From a checkpoint of a small multi-label audio tagger.
Training: normuon at rate 0.012, 6100 steps.
Rows from expert 2 of block 3, named by matrix and row number. Rows with one number belong to one neuron. Each number is 500 + 40 x the weight over the matrix's rms, rounded and kept within 0 to 999. All counts start at 0. Numbers have three digits each.
# up: expert up (model.blocks.3.mlp.up, 4x96x384), inputs 96-191
# down: expert down (model.blocks.3.mlp.down, 4x384x96, transposed), outputs 96-191
up.18:521562596525455442559540568498514638496498502512527510485429455505515528507490500548443466513560486494479472489547460502509504563376516379540612524459535479512452629434562473444447517547512478481417404503518527464504492466549456493501496520536578452503517477557454519496530444402473457558
down.18:545548490565574486519456514545510494521498449524477459479443547489511498475440470421415511482545523544485494457531519486509557479593501440519516565558573545529518487445459459460485556531399517504532466475487532546451532562544512476481397475474508518538454499539441519563539640503540517573
up.19:466505488487510462515517523412475545427480439511527470429585501579510483485506512470461470478476508444452484569559466471436494498507585530496537451476525555514509473547495480462511515558523442452467527506537493485475493511558484484400548475490522464508500458499480530505525520550476494453
down.19:505560525477517577481514556501545419541498515465450549510560500559581442493445479454567504473494521534541536511519498478529399524514493606571570525512486518554493523483394513460463556561535516483477506535524491501456552447459493455515434527490512497511565439426530561467525514513559484561
up.20:474557477470510499481507502482539566505530460482453499499513498506479486438527511517483488518505435511547463506502518524463519532498516508540487532531522507521463487475470454520510467519469507524444527517515516499491487501506520488543473479521468464564487520494483434464496503492541504520
down.20:521470538503507506471519453482500480499497555445480517526483501521488515524469474502518469475527498490498520495504501498518494489510488544539498479520513478509529486507503526499480452512505496483488497469476534494465514521466494490482490496545522501502482485441502453491483523510475506461
up.21:539543543443518429516457524485482499551493494523480452511580529568496452485523535524448477529506500482506450426509494495506508483507451468566496509446512434556496553543526508519485510543456493493459463489502470506582532514513513580462468561519562535419479484552473478519487457436539492544
down.21:530505526548524529490491577490487455409476521495486487568468482517494474503513521433492461609515445546538529424531609513550498475483537472452574467414474511465572449511547491491516494447450509552448453455491530529435483457547442493482479536521500476484502528455529521576489514468514579485
up.22:477554406434503509470466521520476513604522443576447588518496554481534435516473493552438508533472525535459492495538533575481487524482580518537519474501495504506472477561541505501487542424460478489561472546471463545549449461465540454479532501466499549443521533511493485462490500451565526494
down.22:500517522512524524500539504533535460526543508483550490482540489494515513518453456513539539517491496524485458498527471466481501500501492522496511528548490489507519493515489482497517508503579479501512519503531509498484518517491509532500441494518490467519466500513475468501517480452424506468
up.23:575561476463504469398482524505509553485487516527534509523565446511537475468378528515527480468484492539529475596531528482512529494472493478512428520557547514584470531585546481510496387554457486593499466492515548420513510624521516440416508534547518507517502522551500543464516536417463507450
down.23:470503440479532496515456529489523494522523535528442544528447443559546495351510504496465476474518529477445477518531561506475536472458427473525491487473492498537495494462512462505439524526500462554483561564462441535543506500520528516536460399526480579466480472491472482493530507504534564569
up.24:490571600437578524339491418429514577500574453556466436418497563533517588506460530513555537511562454433520399558529361517483600574532424531476486602514579560564477422550497545499367553501512472486536440520527475482541482453524484560472534468463499499472503470506482471489511443475532440465
down.24:514448547517494512554593465466503467528563500499518526492523556564469480446510558498437480457480518459550465509435512495415439554593459371538501510466494447486687430529535473453475520461576454519516525573462497494558555489459595436542536529460486457400421410446552503494591462458609395574
up.25:485524478520533540516505517496467455507543447503558488533549484510463495453494501490515516483514464467485495499509490475475491491478516540484475510498546510563545429488515454504550523536522503531518501531516505540504489496519464446422449472526490530477479538466509501520524489513497517495
down.25:556513522498514495485476488520541524544553505506532515508498476509469519514539494540544482537473553554487505492513489496501527486479547500518537527508558558503470506496505540484458507504512487477487507474507509467489528498476523512500470476526495550496448479577462514468537469471560487522
up.26:476468481442530468441566530458535566522522471509485529499608489477460507477521527521448526488487526494522494507514464515535501523519519510498487469495462556508405490520480517453452494535524492511472451502505442461509508528489527475496509448523542564519487487546453469500524522456520488465
down.26:459553511485486476521536477510513509502474489516525515500447483527520451557539426557486509514522476477492486455473540540519469496524525454434440526439464507485492547513562491486487483465536491501431511523454457516507465486488493529525483465523488479531489448450487453481522536508518532510
up.27:471470595523500501514420551526481567455533493472475448478517482408465467546462504444440445498437553498504496550484507504509510554493532449515463512486558471464514582451447464530554546485493463495581533512495476507446507549560473458471568542531458487497429506478491494498466543476448532524
down.27:471461461503550483504540505501523486535507481464527492476547483506480543493521487466520474473518504463499510465539474418564462500550557544475523471474486576510496524497446565542496512470457479562503536532503510456513523512496462424533451500455444484482471540473483494546541514492546494499
up.28:600511421477478548569555522518403505583548602494391447505632744399440363577394437424508485680506462414507513367429560461390517405407550471469547443572570467663458502631426293618595497490513529471417340388574393452562400498658458508527591348546513404584437495539591444559440496371427454524
down.28:551467551447517311558541475469465546518551478449596392410384509433575554666463438401463509567529502523625468407553425415455496513507560425496445604541424533557449500527648362560478473651723431513525611582575526468526534434476498482396550436458516393537474462535466523543561422539471412506
up.29:525511533492456459510532512526488565514468491617473499465461469512530471518561494548403556449502528511545480471542474535442559467451460497501596466543467518487506545537543491457422474547544513479522500573486477515508467489544503461496501526468568475476480525513575499440484520459541536453
down.29:484462533549457542526421401588401521470491444481559505442480581535560520513553518483533492521403549550500506467509410422478442606417452472437482616545432519544496472378444479527506487563375631524529522503442509479551526442380540393479595599563433530513563479601577504513504529496493463524
up.30:478528507477473475478511479489525510489449498534466510517479514496495455440491520434434498514506532454479550519544521549468486527480517521497541517537507500495485483498505498512548487520525524493473473458527485508492498503498486481420485508530527551554494564456421519509487490503494466472
down.30:496474512470470470525529490502488526472450511498501494480510513507510498515490531533530537523521453488490488506529493523490490537507469529515522516474515494499506521521513504483475525536472534470545516450469539496491493513498513495500470469493517453485504480504481465509486496495490542528
up.31:481582442520481544558525476524441564530411454421482513446444416480497481469552524475411476512454495537409464463559487481500509477515506471578560492485547469543467535572549478516489430543465483511495482522490521489576571533488516447424495434443561524460525573516493490475535544502494545478
down.31:463512580488562517425581489456480544466503464488528543372455532480568514483436613555532491498601486562480487524569523508478580460462477452507439567533476520566530447534507536488465565491481482522588441433460533500484521494485510533544550499539453469525488468570468434564514439486501506412
up.32:512533546456524540478482535475499507502503530535566433452485581489481440489530521527459454492497556502544434519485478502531502476496513413517459415529545511571513495450515479506510486540531500497533494468503483519513498504511544508550488521445545491473510549540565507445496507487572486470
down.32:543487491447507491565539499429432436519416460453475505570509548503507568530458560498566548509495477508498423561507519563443484460543480573541501507473502431407570463502491452470535553436530534451443483554567525516460493535509443508526580534512542544461526563457557524523515433443389416462